{
  "arch": "unet",
  "model": "spectrogram diffusion model",
  "dataset": "struck, bounced, scraped and rolled objects made by modal synthesis",
  "train_examples": 78125,
  "n_mels": 64,
  "hop_length": 160,
  "input": "log_mel",
  "spec_augment": false,
  "win_length": 400,
  "conditioning": "none",
  "objective": "v",
  "cond_dim": 192,
  "norm": "groupnorm",
  "hidden_act": "silu",
  "weight_standardization": true,
  "channel_attention": "se",
  "pixel_unshuffle": 2,
  "widths": [48, 96, 144],
  "blocks_per_level": 3,
  "scale_shift_norm": true,
  "attention": false,
  "upsampling": "nearest_conv",
  "init": "torch_default",
  "residual_init": "none",
  "optimizer": "soap",
  "beta2": 0.95,
  "learning_rate": 0.0031,
  "beta1": 0.9,
  "shampoo_beta": 0.95,
  "eps": 1e-08,
  "precondition_frequency": 32,
  "max_precond_dim": 1536,
  "merge_dims": true,
  "one_sided": false,
  "adamw_lr_other_params": 0.00073,
  "max_grad_norm": 1.0,
  "ema_decay": 0.999,
  "max_steps": 12600,
  "batch_size": 64,
  "epochs": 10.3,
  "lr_schedule": "wsd",
  "decay_fraction": 0.4,
  "final_lr_fraction": 0,
  "warmup_steps": 250,
  "weight_decay": 0.09,
  "adamw_weight_decay_other_params": 0.05
}
Rows from block 7, named by matrix and row number. Each number is 128 + 24 x the weight over its row's rms, rounded and kept within 0 to 255. All counts start at 0. Numbers have three digits each. After the name is the row's rms in percent of the matrix's.
# emb: conditioning projection (model.mid.1.emb.weight, 288x192), inputs 96-191
emb.53 102:108138182094122126145126139104164146122144146166137142109120122081100107112115131143157145158159109090133127120102138120162121118104174113120133148132175132143123164140136149152118159107105144131114149133117121116080139147084140145052118111122114131087110131148135120089126152098115135146
emb.54 111:084115136153090143102114115167116125131132101113144154073129140160067116129108115127125131109175149132123144144154134141140139120103143138144141115143167132155082152139099110110137095141157082145152169168172115136114118137130123152117143134133110129137107082127134165137111136098124096150
emb.55 106:151142117123112154144104092126141124130091161081136141202126107152138177164112104102121185110120105131147081101139125129109116118159138095117148182100134087110147128167090149131152146102139143159076149114151131144072128133174110127141140165155127105116106133125117113142135119132106154115
emb.56 089:110137181165106103205087125150124125153105103113157130150159116158130075102094098137176153114117097116119103152121188137130109115098121107111114091129120128147147142116126134111132095125129116130159139152117124143132144134165131134157120107149070078124135119160131116136144149130127111123
emb.57 091:098108144194090133200127157165147102104161151096141150117124112117118184101148117098109096090158140142122107124135172118144060135102087144150152124117098140142123141138124130089094152126092137129132084100088131175111142106081128146119131164114182120138189161142089137126114139152074099120
emb.58 106:116098108080120105148179150108125100136122119107113105080163103160167153170137095129121170116124121115127104179149087108157161119131118140115103204142100162132135176132108098121112151121181138111184154158122122142132140110105120136176127143143161154098116118115096099119146148115154121128
emb.59 095:111134111165144120158132116146109113145116144138131147052164119108101131136154109102132077112112112120148133116144116120096129127103116132103135151148118136111114099138106152117161158147096140097107083109119104100148149113101151103083100111134119117135118086131116098115131114139108125112
emb.60 077:121097151125139134133059117128110134112117107103198107137104114087137157127113100097130142106128110117137123113152116143137148131119142151105100104136107105137109100115134154108101104131136128125157161081142128112109122123116152158125108098099169106138164145143153121112141142096157108215
emb.61 117:123136131156143116171096140143131113081102116122162143136124132136157116153143122094086094128153068075130161113133164108129189117109102161164134122126129161121080121124112145175118117125098110153144094148133172101179118123105177113161124073135113153120122113140071112105131150164146130184
emb.62 094:144180144141197119141154145133124119092097132112193094101156128107097083101111097065122108134116125117136155121125179135114141160114080093129115123128128109109107132131152126147107122139147099139193109113133168091158150170130138107118127130143094118110122130107081136162134090143130137146
emb.63 120:120108096124139155160111117150144123114164108137127134092136132121151134111096162148114123155112139103137135178142109133116151120113114126129116095141141158148089156098147125130101136115118111135160118137127084105098110148143103097088144096155090144123183120129109136131156094088126126170
emb.64 108:122138123118127129111139094128116090161163142150178140160116101110114172179078121105123145128125138148146099109116149125103132124100100114167135151108157110151120149149146133166135116107146111152134108119145151170147139072179164098143154067142122129150139133132126144139102118175132112115
emb.65 091:129120134130124143184160117150196137157115143124153079140120125128094170113144119116115141105071148161115124129177138122145129140135156094149109126101156100103153112132119123082126120108128120102167168158124153184140119110167125156123142154113151131152138117105167103143131148172111116115
emb.66 114:100130137109134156159090124123101133109177134154169097109110086119146128103155100129107125119159130135110142098152125132090143111112174101096133114142157154131100112126142136147132139123085132148135185117151123081077102118144152099118134167077115140097133101095110127108133124116144118127
emb.67 086:106122096136158122116111141160128142119143141145138141125091110130118140123148149175115148177117125142121111128090154169161150103159118120136154146136155120130145148128112140185129137151144104109184091113147168104163113119157147103126140117119152168103110119172142161138121138133189141174
emb.68 117:067106146138156090120157167096137164172138143115111122197086177095121157142138148115121133111120149143110089114140124118101076123147153141161120123097112111110161094111122118162101143117180129121133153150121152173160096108188117156166132144096153094121127144130144133132096134105114134120
emb.69 106:136135107131122118125116171095128128134131094147123101126155102156125144127102109112137192101098107157127076130132150115086128144088107111138137120104118091089110114164110115174140144119118091120105144162107130095057139116176103173189112127114131148091155149143166143103122147115150143121
emb.70 116:136113164133113116172082130140110126125128100127184164156111114102143110158113119159111139150115148132122082106111157109116112124145063106119119150149108127148109134096135129188110152168089116122215152124075144111157127102119080096170117139139109106108095122141146141119137123169121124113
emb.71 096:119159104124114092113114140136150132093123123092109130097140141134164144136124151124111138166142124095083119136134164141115121148158094163173151111171100126114093133095146128129134109085132112119132087099115142123113130122085131117120096146118151127134124069161081093121136119145133129166
emb.72 078:154128100131131123121175098139126146100169151135150146106114108130159105087117109094148107130141121121104138141137115147114202121120072103087119151112102162127105133146117100106127109145109111156127114145118130129103113122101135139052110124116075129136114128105087108133144105156134110143
emb.73 079:124154131135111124112113142132149120113113112164128076096116122123177136142146121122147132140107133116122127111155106112123110101153096129125127121132105094124131102137154142151121167121113165107119132150134161126090100136143183125123148083131098147126110127165106122100142170115136134126
emb.74 070:150147154146138090098123096123152117133125164114149120128144122106125094126156153130109150142121110110130155135134142150105113155134117133132173126082136100162117104102121114153148121128167151115094150151129171134109119129172134123150108142112133081084141075121106095151108177112127130152
emb.75 090:141163126118124144116112123140133117193116121127143113085136115182184117148149122151113148156136126136098126147190132157133150165122139112113111119105115159139150130108143119148129133131088101159128138139126140137179120095155135142159110130147176152164156147127162110144138130092110141175
emb.76 135:145133104134133143120147127118137128115123143171085151111160119161138054183167157126128104141147124113121110119124152167156150129160094127138123142131126181168118138139105147104126136187106149152091115150117108077130138138152144116090155163137106155125121127142163107096157126094158144110
emb.77 151:184141103141147126156106131141140098146126131169127102132169137105101104123126126105140128108109130120137159128080129162092144161112174105130104152108124145142108136112148117087118106134128133131108109150137116115076148138114121138115152151165097146129116102170123113115158124154121149097
emb.78 074:127152147075085128087117106121101125130123145159137129159140113150147164155142125096143119139135107156132134124101127104123109129135150113133121123126111158130126147113119130097097109104137174122122131185120143150107124126170111135120159130109168114162111118107135123140135142212133092116
emb.79 118:126129146169132167157126153122135139091138171167177152125109113138119134146108143143112134164170152145124139070124128147118131126125150121166090112125190127137118148147120133120134132146098129119155156133108135109151135148108081102113133155108119125157082113149084128071136143132124158089
emb.80 082:142128168157119165063149174136106127156147118116157151074147156072133152102095140152108208132135142138117142140156123151114092142120150101139148101123105120134130116126135113158160101138148058111074139106119123164153136127095122132118147134117175100109101110149143095119138123130126138094
emb.81 096:106114124157123104140111114131138135171123101132110108176125093143137147147113120122095103123135132140110128142119159123108123134172116087130112120157099051125143127124141121112129113140162100095196132121148106101147110110191117149156146155129117087149129200095131093167136117136157136121
emb.82 087:135180188172119124143138122131089151153086150168109179169116107134115151184110128134123107140118148168130115165121115084126107124135112140122129113166112154119131152136090150135119134117127119109084116132138112124111100114144089128181148063162103148114114117118114116099123120131153117167
emb.83 118:092098158145147127101120138172167165151121095097084130104131156115192119128140126116118104133135198122148090150121132125110138125142090118148116143122141081122116161129097095089116115110135159149195176145138110114105155073164090156130131131136064151119085143150111146132134140108129161121
emb.84 118:165153138180119108168140146142135156124120137105155122116152087097160114129129121149117142118128153130089076132118119119130106124169192129143148184145123122112147148141118144130110142156115164141123111145158151140113103105117154150152124129143140096130136087109122115171151102131133107141
emb.85 099:128102115117117106191141138144099142118132121133123118169123123176155106091141155139139094122169134093128132077094087151141154134121134147148137122106127141157138140156096129122160132119139163152147118104125150117153139129132148105140106169123145136134097128092105111107123128109154135062
emb.86 118:100186128101137096181121136107113135125110135128121139130098116120111114136131093156102161150104102137116111078136164096099111140140059135134095116094163109141123123084108094122109148099126139134145131190118125138156138099102134117159129096111158149142116116139146175188143155122109129160
emb.87 105:140117183115123108137147109174124135112155146114144110146145138058137129134121151114125104146110172114121140104159127108084099143123130112115177077137151128143137120113120137125105173128104087130151145135118128115139088115144106120216076109106113112093066110125141142097110106116103131121
emb.88 106:133148110121197105068121146118149124103141093103194102141085142128089159122153147120115156169141140179109121092137205118094116137138121136148160128130110129134084118134106127111130168117133123129143143119123126103150108123148131093164121108130149132139139147108115172170150143127147115150
emb.89 088:119134112131192112124150143109154117114157149108121135127145101127086077146126125161131099144138122140141096163161091153122128152139114123111142199118123158127139134174147101152160108148118179128150118131110099136118133133138124139154118150108137167115127137181137120140098101157110150115
emb.90 086:108097111126123146110155092124090104124145142086099141141085121189051115129092116120123162115146160159119128102158092109136147131115144148082138096134110105117126141126116098067072085150113118132166161118111145121134140155142126111102131080123110148121122129120120120146125107191117124122
emb.91 083:114151112126147113144109102135108100116114132086085131113112117120115186121094144144141151143135110132101113111128135134115083129153141119111141145108128118124128125112153144158108106145165129107167160134127129115131109119186109122114136151124184123137127153167078160111129156136068102158
emb.92 143:118125123118149152136111180132139137126141115131130114151186110119117157158157119150117131146095129141161134166154136145137211155119109115154154150147151150128122165097138107135155119156147119145147140115152101144149144117142122112140133152145142157145126119148144113116172101198158148135
emb.93 129:134107163160134132182130143139172141155145119141095119113130115126159113155135133170151105107086086180139139150145108136122179126135177103152155140132131121114147134101150142101158139172165145119088144115143115177168127135185117135104149135139139119148151138125150103142151141121140137138
emb.94 103:068194099135160116100133086132115120145135136119185140115129125101095144094101100117113132149103144114142136111128106097131125127138128113111098114105128155114116130097099135115128118098091156107130150154061087112094090113112113122165102144076150122132066147129127172113110165114150126115
emb.95 091:141131137124125103181202140120167136115154115127147149116127128126176097077135143093137137119151120106117141127118148143126168098125111147109120087145143101130170114165124152143135145115145177137126075143132119135128174155129129107152111094099087100127128138167081134104135139108124135146
emb.96 095:122177116117157148183134138093119128123101121107142111124155126165172078107128124164123131147126162101101131072132077131119172135135130118187129140140138120135112135130131120087113122113105085122147114123088108133155133098091123111112133114150105143146102129130103100117132123155113155200
emb.97 112:101143162086132126128160150078142109091096129153149134136104073121136120129170124124132138119136155130098085118142111165140144106107110109123073133132152092131121106132098136133084161119144167122125142142107144069144145118116139118121177095122099161137150127111091145124112151131117141125
emb.98 112:152083101117143124092097127125139095106115152091139115156160119123151103124123122115139157105147118114133132145139166122146138100121128109144111120101115131132160135144142145103137133110132148119151121130097141071129080126137126131165128097109131096128125117182131129170171101080147124147
emb.99 072:107101141141121133123123137106107110127126099132143153117132133147131117144137139144132121143137124214128131157128067119108133133144112122138136145108094119134152155149116098150126146125106119152112141118126130092104139145128116109130179121094170113116135134159131179122119158141162156143
emb.100 131:170123100127145140139123115145110129116123163132089149135144124118123093150152143155139092137114115105180133139117068171146164117103130158131173143123117158149123105158134140144139086145078106156104109112154116098097143128094147159139109138147101155141142100088097091091125133100134148146
emb.101 127:151116097136137137152163090139110119093106134133114167147128131181105098130127141117135107150143110092146189138134045154138078150132140116118175126173114140162176101128115143115138146136111111113152092127140107114077125140097148123111120108150095108101127113146083138109120109097137139159
emb.102 126:117120138120135148176150142120145100115140106110149088102147110134108131151126149127122111114110119119134099124129075131117132126106191117139131158133139124110105130125141155135187135135152138097090108109119119159124106114119121115175135153128118095129174097133115170132115114146135110101
emb.103 126:118140118140109099160135156107117145118148173105128109114099119143144149150108117094122094113138117069092079089131117152092159107098129141119119105127164113101106113113120127105087119095121117118107099150105127096132098110075120128103136112129115083137121135112088137125092135139087092134
emb.104 076:146102068121111139089158192104092160099162160125121082149097125133097164125176136126128119111108153130123101114121154122081130144079135144128143140131149162104128118116118135161134134128133130122105137128125115095167156122115135117137114173124101133161124095105138162111100158111158129177
emb.105 103:108171121139129136085141129120118121138116142131100108129144106106206125142115130115139135137172134115130084137129149146150132114127143114137107126122118102148110142145117117143109139118149136132104134124099176153205127134114141150153150077138145118128110181164115168114166114110090122151
emb.106 100:130098141157134121175112102155156158130154110153094155125147132146154097126128130130160091161115135153148148123141055115104178156113147112129146137132144160135144196137158125162125115133124149148121122146135099142125150130151132169096160147165126117136127171124126148151124102115143140112
emb.107 071:124098111101124150115081166136100136179115135140166110097123133158146111153108151112134096118132132105125162132164131129149079142155164154147145082125163139130162118131115149201125099106092094136115088109123112149111145128117150133146064093125104141147139122124153133099136171135106127134
emb.108 119:137157122133154139183163119120114116128131140132166147157112144158126165131132157095111114136109186100123071104106134150090097113150105119135105134099100126129106143142099102112114190110141106137141111143127152144131114122182127117097137127121124111106091104145142117117126136153123107147
emb.109 113:095150131080126107142097155091127125154151143178119111155135114083144156150125108136128191129089145103125131147113146142067111135129125108160134106144126099124121143103123122134111091091140124104159118134089155124167141095123116147136144131094132137111117164147136171143079156164115116105
emb.110 106:146105129143129062149137136132136127132127143138166147122134133149145130142120131144122142142109094145130116101093105142174138167156157080147125193134134116127093169129117129108113143153085147142140095144150123129145116107149111121170189119135112144109084121142117176153112165162144096120
emb.111 111:132157135148111146093108148124114090114102140115139130100127145130112185094146122106124154094136115112165139124150159113138092125089144134097116136139162119092128096159128125140114147113122156103112090114144107115126115134094133156118120111177125131114130094118140119121159155176103091149
emb.112 127:143122149108120101170107072152096121106121143125136116135123121133144085097157159114154120133108093094153097073120076154116156143153112164128118121106099133145114110121085146164132115127081134141129095144121127125148148129089145111141131166116091132101113096165099140140119136079118151140
emb.113 074:172149105128147141119156097112165145153146162120135152152126131117175110133102102136114114146141133117164111137137110147182169106111143117137174137122133166153152138131115121177159161111118134149141112150112100137106126127173129103181145101131164117158162125130121116156126151121167159051
emb.114 089:113161066155158134147108146143138120114152163121174138129106125127094110138114119124136101129098138093127145109127177092160116115160117123083108103149107177097150080168123171125105174122107127140081114134126107143070118118102121133130081085119103160090113127132107156108127102120141150080
emb.115 100:145139148103126148098152183111116129122144145138156123136108129130146181147157135141108183163142142176118137120138147108097110151124171123127148147118136125134167098099095110096132145096168115122155149119140122158183117092150098111178155125144156130153081148159124162127116133131087128109
emb.116 075:107124147164130086146114137143107138136105097112091126109135174107154137129139131126152136093092122171152100096118130129162183128117121121139133134098135154125116173125139150097131155146114147138121168132158116125143164158179169133191140156140146097141174147152120174188123153090124127115
emb.117 092:121130173105133130123093149139112098114139108106141151122131104127122126117133130144132113135114142081129146102118118147147161124154112132094142159141136154135091138118112139189133105098122137102152111094126131083153106113119143115097173115139138175130166115150127143116163160179106121188
emb.118 137:110129157137164108101154143108129121112108153079128096166128086148152186167173109174108139169126138155062124109122173138147124148128159141152151145102158109116129121126110110128103159141118114109119108123137164144175131111143105096143148118166201099158144123105102173127132138127114120166
emb.119 111:152138151119146133157116169100082104110087148141143131090134114130098130128100145124114126096127125101106084144118122132130093109139127097111149143124142139104113116122178126123112096101133134098082140129117133112071138161129118166148083142123127115090085140082101166133109117134151111116
emb.120 117:136121149143112096207134111144142124121107155096143115157095138136124114171150122140147136138148139170138127080132102110098121139157133147090122152125091136094117123140155122141120128135127117157178137097111149118179143086143082128135117126123112132114099121133123094123155110141125117102
emb.121 090:112115147150164064100140151118126123121154121125125098116116128080111166115164087111115140121114111130112119128134164111129134119149185117102099115124154142132149111128146148146123126142158168135108162139134134153126150122137156141186106189117134126148158101154130123098120151100100124123
emb.122 110:128182135108123105143195110121142126135101104105140125140104131138137134153106133103129157113114125131115120115139144128114123125157175096107116139096106084102074155122132160156114123084101093128141081130127131090124105114174121121141117113122151142138079149149145114150110138190135128058
emb.123 101:099105116118121147194146111097140110095073152098127150098144100119102122100151104132094141069129111092134139158140134144149137095164111135099147094149110095132069085109098103112117146108143104131088104110133137110140116150080105086113149153120142099104125125126082114087141131161120104132
emb.124 082:102120198125175118160146128123135149152142102146160103165138107109138132123151128120124173154120146093116126092121166136141090103142149124161138141149132082130143144096089138099139141121112116164139129138135136108142123125123155103154143142115118118114146102127125124164169109138148102124
emb.125 095:161106119105120102130147139105087096155146123090110150094112127119125147135113142124146113160107136167129118175150166155104134130108088125105104118157104102136136167095137112128123109148160109115133147155094137108138129112114123108105157153142120116166162158132141141107133096129142079140
emb.126 123:145086151138120121110123147097109124101107147089121126131136141112196133135107119067133129108127132170115154113168164095151059118130137096158113098104102124114124173110129155129116125126128108141125133126128119157143139117148124135126108112175187100150169172088097158125162131133108126095
emb.127 109:100186112142147142134128164119113123159118121125165086141140139135140157077119148132116153168121099142125104137081114144108178150157135112151121146136105157148145141103099141089174109142096081110153162138126095145101120122152119149117170142107134134124151166149170132164126100172137166140
emb.128 082:165119162113153145129176124102125121116151143127102146156144127105105091110128135132159059179167078131126131133088099146171139108122110166138112171158126144129092141154127110102144118114085147108166145136138131092156122140127114130164119145114085145140152117155101122128151124094154112081
emb.129 118:119127124107136126199169123105157157151118135140089152147155129119115134105140124176137149129115155135093124160093154144140143168163136114161139124092122126126155121100116120142126142128137142122137124105135105134108130138162131169112114109137120135152133110164160088150141170105178163198
emb.130 113:170164104096174152176106138130109139135084126110100117150157157149126098134090140071102142078104113110115135085116146097139158105160131096138117161114158151107082094124141120119134121148126098100096145139155136098134120149097134138120102117130124146131105136130104117169126086136137166171
emb.131 072:095130113132139123203134145122126123153127141150116124076153139148099114103139153144126148160135133135125134161127126111111161132141100137089154132176128162112145146115117129061148138132141124121174131137132120116162110079111087142148099141152137126117105154163111119128118083156156141103
emb.132 116:135149140152138103158175104132142124187191144091110139181117128126123142179122146087102140131108137152121100088165151146128142130142155122153135099141114144116127145111121130191116135133152130113114147100138135144122133123154091106172083143107163127151173118136134125144117118139109120134
emb.133 105:135155095103148148142127152132154132137113122116141098104150122141111108116129072128072143116121112107116117125129145147117085108156152126158097085110138133108130122120163119188153145181118125164114117137076154121160159131116177134092088106102146112117149094092119070115134134146077082154
emb.134 114:130122165161132115218119147110120137122111112094170144147140121109192131115141160118116088114173151117134091088132179130152143108112152136147117141093155138128134158124098124134127186132152150141133119138182143144109107126126138108135135178120112145129125128143094135128117146167158158132
emb.135 114:103133155136110118145087165118133113137120133115130107144095102145104167115131099100100121090129121140141105120157148075133131140125120126104152114159088119102106128143121162123099140118084113117125222170130136142148112099157087136137108098124156140121138127137170128149109123157104120121
emb.136 113:122149096166139136118169127152122140122146155136116145149114097171136102108091147143160113143122114123106154083122089131116122112149124134125119164169103165141155121145119150141123108182162131106158106115131135116095113130112145090142159142139127114119135146148148110146089134182126081126
emb.137 115:114093128103125098136121152159119120113088108133178178089091090093165141105105112112135149135111131127126139128127136124131134127142118127113120161144117160116142122187140150147082163119130117095102092125120139120142109185145119182126072099097124119111114139171125118121120126132074119071
emb.138 098:116118116117117134167130140061125115115135139125137077156141090109085129164139095094118149132097112126106147096128134108120124122165116098091123144143135086121124161120127114164113135119103118111146137145099124098170147131092144124100101106112162109121099172123101161084135108141123133155
emb.139 115:148132116109126125076118103100106141133136136104118098140155146178147180128117120113155130127135134140138120176140105151109100110097140154126159129092089076143158133114136137108149094124111155121105121127144153085124157174165101112132081125161125111121127143159179095139159108115158110126
emb.140 095:079099146161133166146124124148157136126127144112147150154054112137162112175121117118133100147128076124126102088092127165135111073118179115164116106101129171126126118105108110166133116110162171106162169134112131130167106114149145101147132157131114138138112116119112155122121155134093100154
emb.141 105:079137076128105125141112089133131132139114175145121146152112145149132094088108141077128104133124126067118086150143119160125102133095123130172098071141112112149133116120123109162133111168141129135088126105090100123115117108104125130107146133099127145107103114085121147143080112140152099146
emb.142 103:099130116141130100167142135149134124094111129138127079099074112142108139159159104092115094114109183115133136122126131112087192154097148119141132134137066119111114111132092125188096153122097151117113137140098145125190147118151106156161114101113101099104099157121123157137107125118117114161
emb.143 081:134159094082122112090138108137125129142134125134117083118162133158110144021155140155131097138100117147123124120100113126159110125114164099135124168160144093131126134120136114142130129150127125119103127117128136079104147111126130130146121151148141143107116130145156138151157132142101105149
emb.144 105:167167124223123114105185176096135161157117097135117094154145114132065147159135105122134138143111111137097146140129107098115163156147114147127125127132113133096139128151130130150125114136143071132166129118137146101151150123155088143084166143140088132123143116091125128116107108148155138135
emb.145 094:131117088165111115154138118091110122098134096111099117092091119123116108104119126123136117136128119159097140132113168111107166090137111177122139099138161167129144103090119139144138111102128165100154110124109156185163128135103124121094151143122128113095101161160139133149123192120138131079
emb.146 091:198134124086109150148090157127144105136118122117165126135093136148091116127151105173150102090133117121133110136114146114145161123133095134093106168132143182136139122140078148142099095134087113122134182116132101129154134126073132139131093152179097127108113086121135158090118180150144166074
emb.147 082:147104164126134168116140113156137126138108088130105131121119132128155096128135130113112163136170151085127179181115118146137156135141096145099086121122136118149135140102169134116105104129138106118131163105148140139096124151164105119131178118161116130130134118152169139149158125136179136118
emb.148 104:127110133095138110053118110107139117159111104125103103112131111152108140077133127173157168169103121189098106178132152125168122138127109115088117111105108119141129162119154104131136107139158127125119198125112132160169112118155115142165146140116130129136105120108138073132139115081128128133
emb.149 102:104095171152106137092087119141099143117122117133112148164133123114130108122140108103134145115119115077106099109090150130123173142161103143133135123187102084120116144134122103159132109157140103160141141093155134190111186155088182116116163150144111125136101119122136139136125141192145143101
emb.150 069:140159171114126133139121147087130111112057144114068106147151093107155106160118123094146152113127126120148123124157132116130141124116086116109150122105084122142112147121126102115114105118121123128117175140136094133182139078107137139105144153120153108158160109146129159146108108084173161161
emb.151 088:144060094076117135155107104121080134101140139120153132175088136141143070098127128141104090137122125130103091119098160140107052094180154143139148161133154109157158121159151118132102150114143151131179116147118150109140130101106080157115101160166135122164108149091112109128155150132127140134
emb.152 073:132109146118138098122127094153189136110123113151122121165154094122167114169129133115114111109167124126119105149119103150090161148126122125134100121143130103145089087116137085128113115142141122121131125137100088087121165116110121130141106172124100078127181142171112125130121082101138138132
emb.153 097:120092164158130128098136118172133102115135135121125157126100154144107086135108123157116106121148146103132110164170138142107162123121109163155168114121104106141121137100146133135134153103124162147171112139085168107108133180086136110149110094113113122130153093095088111137145133101125091079
emb.154 074:142123151161132122153126148121144076145125099086139095145182107158112147122147118135089138134112116120118093119105156113121133165139096131150158160122114115143122119110123127112150095137128122110110112135124098181097153128118145151159131155097147113098120095157172107142143114186173169165
emb.155 093:166111165138112123096130114137155137130125122116141154131105153168131116157154136169124095113144132120131155177112120138152094135123120137116144143155109158134127135066132070117137108134134129118125150140143113126127156102169128153114182106133087143111144112121121110150132138103137120122
emb.156 096:137088096136092139135125112158111106116145166142140145115138148171139119056158111064174107114146140097151128162104106120109079152121171120126118060156119130124113157114147127093167131150109130133152156171146140125104142176106106152139123113103119164129122117166138124141120160097122126126
emb.157 086:162142116136178139105131146095150103122149123124169123072148136085127091102132113122130084116119110092124148141126167147144150127138140113127128187071076165139086105149119093136137116099131148129086097084159157106116145105085149127134125159099117117154124118114147125128133107149133110123
emb.158 087:159129189131145088136135058130121102117100133116123106086184107171141118137139141077119167122137099108138121129168113114120142136169114124117152127129077128134137136087125143192118091158098134121137126133127126158127123120178144114149183122156104118125095130088118106141136113108146148162
emb.159 097:142113125114141120127159156119132112111127096128106146118100125123186089110120165138126070146140129129108077120109087101151140159150105132109151150147146117118126120111131099148105122093120124112141098120124110113108179149154112113159166067117102157113148100174118149108158100104098141115
emb.160 086:128114151106122148145138094097147121155109173103098124139106167130132125166166116159158148107147136150133079128134072162113106109123139120071122128084108092092141158128160147186154111133110091096141080141150113128137133118141121150099166086108105127147138136152116122154103128110108151113
emb.161 092:170116144103140123079126093105136154129164108161139164118103112117122115200126152142159146131140116099107094140107104120086156120134119134117112161157119180132128142127146101158175121096138091119127138120131116113120161171091133137077160118139132125129095102110183109118153110105113149155
emb.162 082:135118173120157125110149084143097174130093100150087134158141177138139136163141153079148087129126131125156141160126149160107142095126090108138113137125105148125125159147147134148143166115105100134131088119114150127094148146096116183167172117117146144106199109134123129109141103160178134090
emb.163 097:160134145178158131186149124143147111132148086125110071172133124126104154154103106129124109143115134134122093147155100076137157125146136097141117131172091114148105182099106128151101136097134113161161113129163129088110102186157124138144087082152145147115155110160111119120104118105136130076
emb.164 086:134134134058139139129126120152155105135139136158118147106122121117115162164139148085122114151146130148125135105110106135134199104124095120142128067140148137123111151134156106176158136189113132112107122146121161129113136118148152153165115134160137147142116111115085160093100144152105162128
emb.165 096:107120135155109134161171125101128130123125138124112176137150163128156136147124110122111096119090121156146128109137136115165104151116131116121097120157108165118130113085153149153090129171167096136117129108101115165106111145133123144152171088132133127142129144154113128156111125155133107136
emb.166 087:138137109131147084183100134146129115106110132179095139111128105127066146139123129152089151126147114122118159205116124147129098150093126129136119127133098157132125142103155116150146136134126116131130102137110147075127120141107142137077114137138097219115178114126154121153130131158143164138
emb.167 093:085135146108139146133179096101162123125127165123104133098110093110139135175110122131155124106151149105099151159100137148145142151136130128181150095123143125164123156118129101137093070162101150155133105147117149141101125126138140137078133139127151107118155100112114150130107117162078106106
emb.168 098:119141127151124145180094128148113135125133152108104124123096096125095133085099114120139079107140151127158155161112151138130171102166107170117162113137118127103128152170138134150139151106106153116163151155162105089103135135080124133110133064129082113120172143129124143111135110171111116139
emb.169 091:102136145157126148118086146112112146132137108115099144144109139133123138134112122116127156115152104115098150130111121111145119149124113152115123074162128171123133071135119149187113104162104164152121089135123104091055093132098176130085114103085124112126153152125101126106126139118099092135
emb.170 090:121151143164090124118088155171175110138135094126166139112107114121116143095098120117109138097116125139116113076143145115139138100144143140076136129144165158122082089147133134155132115137127143143092098154157143141173180139130117114133116146079120158107114120071122128118107100144114126165
emb.171 090:105112090165131127119140143134166107188128116158119141098137111127118168133107097086138139097114113136107117143143134098175129134133104121133112123083123128144145127116126134175117118129085128127097125110093128145117084132128118138151091089093092094123118111140135101137123107166126106102
emb.172 106:112136130121162159130117151113134149130176155111165181156130143140147111129097121138125146136086119131081092131114142108164140129122109099126128190132131134130130141135129154098120151075097119117150152102130125114117136116131117125128156133087095131103118131116146099143106153138091126137
emb.173 107:154123144160129145151125073107145094148133152137153147119109114097133131126118160125124141136102123125105103084143142074110101149134144134076077119128158165096131109118133158142123122108123116158115199162089121140117101137106139102108167160124136127117131150148144108138082131120129145083
emb.174 109:155106102111138148109128140085085095096126146112145147149087114108072171132117133100106109103108108117132138163183128115113142102152139150105114164086147101121095123119125103166107124121117129099120062120131151147134126131083166117104111106136148139136106103126104078135140133117146134164
emb.175 100:170113141158105106137073125119128121137143127116146083072128109138112100119195146141140109124106103132175134114132160116097110134143136128109140157144105140126106132147158131101123124100125137115130132128133127132121125150089141142112122125151122102118136130106139124109141088136081136146
emb.176 092:107080085128146092183119100107123136117106118100123109122131107142106125141147144130179153141153083149136147135097108154151134148117086145103112164137121147163112143126102121158119084101100121133124179110129123133137114135169093106075102127118101110148086131138091101140112104141122128108
emb.177 112:124123149139140135142152097165117093112104111123172163114151135132126144125103114117129040142138124145105116147107105166096127122118089140102130099121125122139139125126111118133116126105131119144147103096140107146117134143054134119105119126169110126106164136116129104135148106095137105120
emb.178 084:085098163102095140135151070172130163116137139132115165126148142105111091127095150114160134111122133131111154145099118152100169089152148118140118108121153096157128114143140124136107171155146128124123078104127133172148166143112127163136081121151097109144101103125147122101157126076119149081
emb.179 096:112111126154087160130156132152121131137116115122110113123134142096085120149120122169135078116176127122139100141113159150140142126132147128117151133116148195123145149107120139147128128158124149152157110134151161099138163151149151105125090136123106163110118110123098151132136115120146126085
emb.180 085:141140099113138120153092160136106127097092146105134147100157112148133136135124129118142148122119134113126126105123112177178121138152119144077135079101128110148107102105125131117122099124116100157133109165134117095131105160114104124086112166161077147132147132124119144119177046114130084123
emb.181 087:096116077120102113129136140166099116099128138135104127126091146122152063128173137091128087144164107132136077141074152106147094147178123145139110140127106143135141118151135152148069171119088083148135114120117136155137126144179159127144096108162146113133088089144114125157149161114107132170
emb.182 085:161107106135136116115155145138119137149120114147114126085144111136166091142132159120140121154106154147129144129146116126116113154151103110138119122132166152111157117148106165115115078143117151134105099102184102126127128101089126119133119098123109161122117136119129100141120088111151155090
emb.183 115:156136128127157125167131090113081105118146148132112163079144137153143117145122133127129146147157119103135106158128120097152138137159135139128137104170090109108122094169164128180143095161136112126124157105123115092120122163061179110074083120145114135135110103113094160127183114150124091142
emb.184 086:129122153114163144166145092127136158125113121136146151127089100075070180131128099170117081085127146126132097089108099168152147178123119138106147129119114121099142133160133105138144107152103100155107128153151147137164121141114130142131139133139171119152161148113133127108156125127142115126